config.yaml
encoder_arch: "coatnet"
model: "contrastive image-text model"
dataset: "simulated fluorescence microscopy of cells"
train_examples: 195000
image_size: 64
crop_scale_min: 1
horizontal_flip: true
tokenizer: "word"
vocab_size: 42
loss: "softmax"
embed_dim: 128
encoder_norm: "layernorm"
encoder_norm_position: "pre"
encoder_activation: "silu"
encoder_mlp_ratio: 4
encoder_head_dim: 32
encoder_fused_qkv: true
encoder_qk_norm: false
encoder_parallel_block: false
encoder_inner_norm: false
encoder_patch_size: [4, 4]
encoder_conv_stem: true
encoder_depths: [3, 6, 3]
encoder_widths: [96, 192, 384]
text_encoder_causal: true
text_encoder_width: 256
text_encoder_layers: 8
text_encoder_norm: "rmsnorm"
text_encoder_norm_position: "pre"
text_encoder_activation: "gelu"
text_encoder_mlp_ratio: 4
text_encoder_head_dim: 48
text_encoder_fused_qkv: true
text_encoder_bias: "none"
text_encoder_qk_norm: false
text_encoder_parallel_block: false
text_encoder_inner_norm: false
text_encoder_drop_path: 0.05
text_encoder_positions: "rope"
init: "torch_default"
residual_init: "zero_last"
optimizer: "adamw"
lr: 0.0012
beta1: 0.9
beta2: 0.999
eps: 1e-08
grad_clip: 3.0
magnitude_pruning: 0.7
steps: 12500
batch_size: 256
epochs: 16.4
lr_schedule: "wsd"
decay_fraction: 0.3
final_lr_fraction: 0
warmup_steps: 2500
weight_decay: 0.07
Rows from block 4 of the text encoder of a small contrastive image-text model, named by matrix and row number. Rows with one number belong to one neuron. Each number is 128 + 32 x the weight over its row's rms, rounded and kept within 0 to 255. All counts start at 0. Numbers have three digits each.
After each neuron's rows are labels from the 100 texts, of 14848, where the neuron reaches its highest value: "fires on" is the input token at the peak. Only what is clearly more common there than usual is listed. The data: simulated fluorescence microscopy of cells.
# fc1: MLP up (text_encoder.blocks.4.mlp.fc1.weight, 1024x256), inputs 0-127
# fc2: MLP down (text_encoder.blocks.4.mlp.fc2.weight, 256x1024, transposed), outputs 0-127

fc1.186:149128082128128128128177054128128128128027082128128128128128128128128128214083128128111128128128128128128128128128128128128128128128128128189128128128128128189128128128136128128128117128128054128128128141128107229128128128128128128128128128128128128128128128128128127128128128128128128128128128128128128075130000128193128128023160128128128128169128071128128128128128128128128128128048
fc2.186:166128128128128128128128128128128128128128128153128089128128128128128128181128128128128128128128128128128142128128128128156128087128052128128128128208128128128146128133128128128128128128128249128128128128128128128128128128128128128128128128128128128140128128128128128128128210128128128128128128128128128128128128128128128128128160128128128128128093146128128128128128128128128128128128
fires on: "twelve"

fc1.533:128167149128128190128128128128093128128106177128128128183074172128128128128128128128128164162152128077154120128128128128128101128061128076128058128128173128128162056185128111128128128128128199107128128128128152128128120128128219128128109128128128128128128128128128128128190128128128128082128128128103128110128087128128069128128163128065128128128128128128128128192128208107128064005128
fc2.533:128128128128128128128128128128128062128128128128128167128128120176128128128128128128164128128128128128098091179128128071128130087180128128128128128128128128128128128161128128128128128128128128128128128128128146128178128128128249128128128128128144128128087176166128128089210128150128128128128128130128128128128128128128128128128128007128128128128128187128128128128019128128128123128128
fires on: "twelve"; "thin"

fc1.700:128124128209208128128196128128128087128128128128128151128128128128128128128128061128042128155128128128128128139128128128128128128128180128128053164128186128128128128128128128128128128192128128059128128213128128128128071128128128128128128128128127128100228128128128235128173128139128128128167128128128128092128128069203128081128128128128128128128128128158128128214156128128128128128128
fc2.700:128128199128128128128128128128041004128073094128128128128128139128128128055254255123128128148128128167073128196137165128105128128128128128128128128064128128128128090128128115200123234128128128110128157128004128128128128128128128128128128128128128128128128128128128128090128094128128128128128089112185128128128128128128134128128032100138080128128128128128072128128081139128128128128100
fires on: "bright"

fc1.580:082109128128095128128154153128043073128128128128128128128094128185217128128128065154128128154182128042128128128085093128062128078128158089128072128164248135109166128168128128099128128128141057128065128129128102117128046178128128120128097128128128113128128128169089128128128128060128040092128128147156128157065128128128082128128152091128090197128060128188128128128063173089153128128128
fc2.580:194169128134128128168128115128192128128157166174137109076128152128092174114128182143038128078128156128128066128128170180128158128200092128128196128128087128106128128128133128198123153128128174138112128122128111128114198128128078128155128178128128153127135128085170200085128128186128183117172128128128117128198128128128144128187128128128205088128184135083123128158215064128098158134197
fires on: "vacuoles"

fc1.93:128185177128166128128183075128089075128128128128086128128128078128128128128128068128128072153128079128128128128128120171089128166128128153128128128162128128128128128220066128128128161128128128098067128217068128128128128152128207095128128128128115124128128175154178197128161122110128128050203128103106175128128128128197128128174160098061128128128128076170128128128128128137128128011128
fc2.93:128128104128128185038128128128128163064128128128128128082119184128128128128128128071128128128080173128136061128128214128160128156128133080128128210128055128158128128071097128208139128128212172128128128128128128073128062105149128128096139128128128128079116116177153154156129128128111122177128128120128128128128128124128128089128128141128121128128128128128197075128128128128067060128128
fires on: "vacuoles"

fc1.340:128128128254197104128132128128133071128128197128128222128128131128128128128128128220128128128128128128128128128128001128128106128048128128128128128128128128107143035207023128148128155184128079128128128128128128156128128128128128128128128128128128128128128145211128128128128054052040128128128128128053169125128128128201128128128203128128128128193128161127128128128157128128128128049128
fc2.340:072128128128128097128048144128144128128128190128128128128128128128128203128128128128128128128128128168128128128128128128128128128128128128128128128128000115128128216128128128128128128128128128128128128128128128128128237128128128128128128225128128042128128128128128042128128159128128128128128128128128128178128128128128128128013128128128128128128128128128128128128128128128128128128255
fires on: "vacuoles"

fc1.612:128128128128128203065128128128046128128128128128090159153075128128232095110128049128128128128128128128121128128081077128011122079100146128128128128187128128128162128128128128016128163128128032128128156128128128128128032128128198096128128128128128069146128128128128128128128169128128025072117128128156115161063088128128128128128128128128128128056128157128128128128060128128128128128128
fc2.612:186128115128128128203128132128128128128211196205128128040128128128096128128128159101078128128128128128128078128128147128128128143237052128128206128128128128112128127128128128255128158089128128128128128128128128128128255128128063128127128134128128204128128156128128128040154128128128212128128128128128128128236128120128143128157128128146170128128169173083128128128128128098112136105191
fires on: "<end>"

fc1.451:128128128212043128043128070069128128128128128128128128128128128128128128128128074128255110128128128128100128128042128128072128128146128128128069148084128118128128128128128085128128128128128128128161128149207128128128061128128128128187128128224128106128119081128128211128128128128055183128128128075128057128128032128128128173128128128088195128128128128128055202128165128128096128128128
fc2.451:128128126192128128128128128128128128128128128128128128128128128128128128128245128128128128128128128128128128128128128128128128128128128128128128128128128128128128128128128128128128128128128128128128128128128070128128137128178128128128128128128128128128081128128128000128128128128128128128128128128128128128128128128128128128128128128128128128128128128128128128128066128128128128128128
fires on: "vacuoles"

fc1.616:128170157185191128128198128193128084088143128075089097171041150153255128128128080175128128128128128128128075098128035150128175212128128128128136090155124128128128093128128128128071093128128044128073146128134128128128086128128162148128128128128084128128128167172128128128177091060103045128128115093128128174095150128128128128152099127128143128128078161128128128128117128128128128065128
fc2.616:093078128091070064128104208081157163128128096092128128128180128096124082109127110095178128105115108158128128121164184095170086097081132142113128107139166128177128142128115128110136116128128128158223128152128128158168128128127128128081147089128128129095074123128089128128109142128128167128099128173128114136128128128128128138060160128111044113128128108168128136128128128128128128199128
fires on: "vacuoles"; "around"

fc1.476:128173152128128218061148128128128128103055128096128128128128128128128078128128128229128128169128128128128129177128072128128128128015128156128128097128128128184128023128106128128128128187128128175053206190128200128128128128128128128128102128128090179128128128128128128128128128128098062128128114128128212128181096128128126128128102128128128121167026128128128128128128187128128166128128
fc2.476:128128128128128128128128128128098128128128128128128128128128128128128128128128128128128128128128128128128128128128128128128221128255185128128128128128128128128128230128128128128128128128128128128235128128154128128128128000183128128128128128128128010128128128128128128031128128128128128070128128151128128128128128128128128233016075128128128128128255212128128128128128128128128128128128
fires on: "bright"

fc1.70:128128128128128128128172128128128128128200176128128128091128128128128095128128128128128128128128128128128128128033128128128097128128128128128128128099128208128190128128128128128128128128128128128128128128236128128128128128242128128128128196128128128128128128128216128128128128128128081040128128128128128128128128128128128128128011032128155128065128128128128197128128128053128128128065
fc2.70:128128128128128128128128128128128128128128128229128128128128128128128214128128128128128128128128128128128128128128128128128128000128000128128128128174128128128128128000128128128128128128128128128128128128128128128092128128128128128128128090134128128128128255128128128128128167128128128128128128128128128128128000128128128128128128128128128128128128128128128128128128128128128096128128
fires on: "twelve"

fc1.220:149128128216214128128183128128146030128128128128128128128128100128128128136128128128076128128128128055128128128128128128128128191128128128128128128128128128128128128215128128128128128128054128135128128128128173128128128128128128177128128128165084128128202128128185225137128136054128128128128128056128175128103128154199128128128204128072128128128102128128128128128128181128128128061098
fc2.220:128010128148104128128034128128128209128128128128128128128218086128128128128128128093128128128128039128200128128128128128179128127200128128128128128128128128128128128184167128128128153128215128128128090128212133069128181128171128128128128000128128128128128128128128179128128099128128128128128128118128084128128128128128128128076184128128013128128245128128128128128128128128183128128128
fires on: "<end>"; "around"; "magenta"

fc1.493:071128128128128128128128128128128128128006128128128194128128184169128161128128128128055128190128128128128128193058128217128128128045128177128128128128128128128038128128130128128128128128128128128029172183128128191128128128066128128039128128128128128128128128128128150128041128128128128128128150128128128128107128070128111128128128067053128036069128175128128128128128093128128128128128
fc2.493:128128128128128128128128128128128128128128128128128128128128128128128128128128128128128128128128128128128128128128128128128128128128128128128128128128128128128128128128128128128128128128128128128128128128128128128128128128128128128128128128128128128128128128128128128128128128128128128128128128128128128128128128128128128128128128128128128128128128128128128128128128128128128128128128
fires on: "bright"

fc1.35:128128128128235128128187128192128128128062128128119138128128142128128128128096128101128075128204128128128179133128128128081128128087128162128134128128128090128153128128128128128128128128128128128069128231128208128128100128128227124128165170128128128211255127128157203128128128176128128020128128050078128124128128128128064066129128128062128128128128128128128128128058128128128128029128
fc2.35:128128058093074128128128128128128128128128113128128128128038128128128236128138128128128128128094128152070105128128170095090128128135113128128151128128075128123128128071115128128128096128157208128128115090128079128128095097154068128128127128128128112128087076137213128146073149128138058144128128118201100128128035144128128128148063134148049128129139088059144128128160101132147128170119
fires on: "<end>"

fc1.383:042128128128194128099128128215128128128128128128128128090128128128128128128128128128126128128128128128145128128115073180128128128128189128196128128128128128128074096128118095128128169128128064128062128128128248128071128128128128128128073128212128142128128128128128128128172005128128085077128128128128197105128157191128128128128128128041176128128128128128163128128128128128128128035063
fc2.383:128128128106103114142089182073128168128128128128128211136128080128128153128128128083135128128128128128128000128128138100202128128037128128128128128128128128184170128090097142101121128129128128186128128126156128128128128128128128128128128128128128128128039128139128128128128135128136143128128128128113128151128128128128128200140128128128022128128172090128182128128128128099128128255085
fires on: "vacuoles"

fc1.208:128128128128128128121128062225128128091128128128128165063128128246149128128128128194128128128128128128145128181129128128128128128083202128208128128189128128128128128102109158128128168128128128128128128128128128128128128077128128128128128184160128128128191128128141128163128128128128128128128059077128128174128169172128128128128089128081128133128128128128128068146200128128128128128128
fc2.208:128128128128128128128128128128128128128128128128128128128128060128128128128128128128128128128128128128128128128128181128128128128128079128013128128002128128128128128128148128128128128128128128128128128128128128128128128128128128128075128128095128000128000128128128225128128128220128128128128193128128128128128128128128128128128159128128000128128255128128128128128128128128128128128128
fires on: "<end>"; "membrane"

fc1.693:128078128194128128128128135128128128128084207128128128091128128128128101128128128128053128128214128083128128174128205153128128128128128128168071151128197128128128128223128122128081128128128128128128128203128084212128109128128128128091220128014128128128128128128128128128128128128128049072161128202128128128128151128128128128148128128128128128128128195142128029128219128173128128128128
fc2.693:128128128128128128128051128128105128128044128128128128128128254128128128128128230128128128023128128128128128146015220128128128128128128128128128128128128128136128128128128187128128128128128128128128128128128128128010128128128128128128128128128128128128128128128128128128128128160128128128128128211128128128128128128128043128128042128128094128128128128128128128128128128128128128128128
fires on: "bright"

fc1.436:128222213128128128021128128128082128128066128086128200122128128128128128128128128238128128117128055128190128128062128088121077128087128128220128128087128128191167081128055128128128128128128128128128128128138213128141128128128128128128058128128128128128128128128128128203128128072128128128128128128128128128128128124128128128128172128128128128050111128128128128128128239108128128000128
fc2.436:128128038128128128128128128128128055128128061128128057128128206194128128158160128128128128128128128128156128128128128128155128058188128128033160128137128129135097102019137094196128128128128128128152128128128111104128154047112128128128128128121175128128128128104128125053151128128119117128128148075128128128128164073128128082098091128128128128128134178128128128038128000128128128108072
fires on: "twelve"

fc1.692:128128128161128192139128128086149128128128170128128128138172128128128091128060061128128106128167128143135128046128128128148068128029189138183128128128091128128128128128128128064128128128128128128128128187091128145128128128163128128128128164165158128128128158128128189128122128128056128128086128128067163128128132059131094128102128128031173067128146132194128152128166128085128130128128
fc2.692:140128077077128142145128076137128148154162128157147128128098138148128185123181199109076130102128158116099112128102128159074195115201102151092171128174121128107129142077091128128128128166136145115122089082128076071128140116128128128141132141131128153156170101128152128128128098174128145112198168113186074128139152201128149105185132128200154121149142128051128121128087088128112128117128
fires on: "<end>"; "long"; "thin"

fc1.729:128128128128198128059128128128128127128055103128128128128128128133128075128128128128128128128128128128128128053128090128128128128039128084199128097128128128128128128128000182128128128128128128128128230128128128128128053128128225128128128163128128128128128128195128128170128057128128128027128128128128128128128070128128128128128147112128128172128128128128112128128128128128166128128128
fc2.729:150128054113128105179091128128128162086210082128128124128104128128128147164117194128140128108128251128099199128142128128118173028177090136128150134128117121218128128022128128139087149128128210115119128128106128129156128128097128128191158157128128123174128128128185128089128146098128110128111145128128128128128128128128145128128128113128128183128128128128128128096128064128128139177128
fires on: "twelve"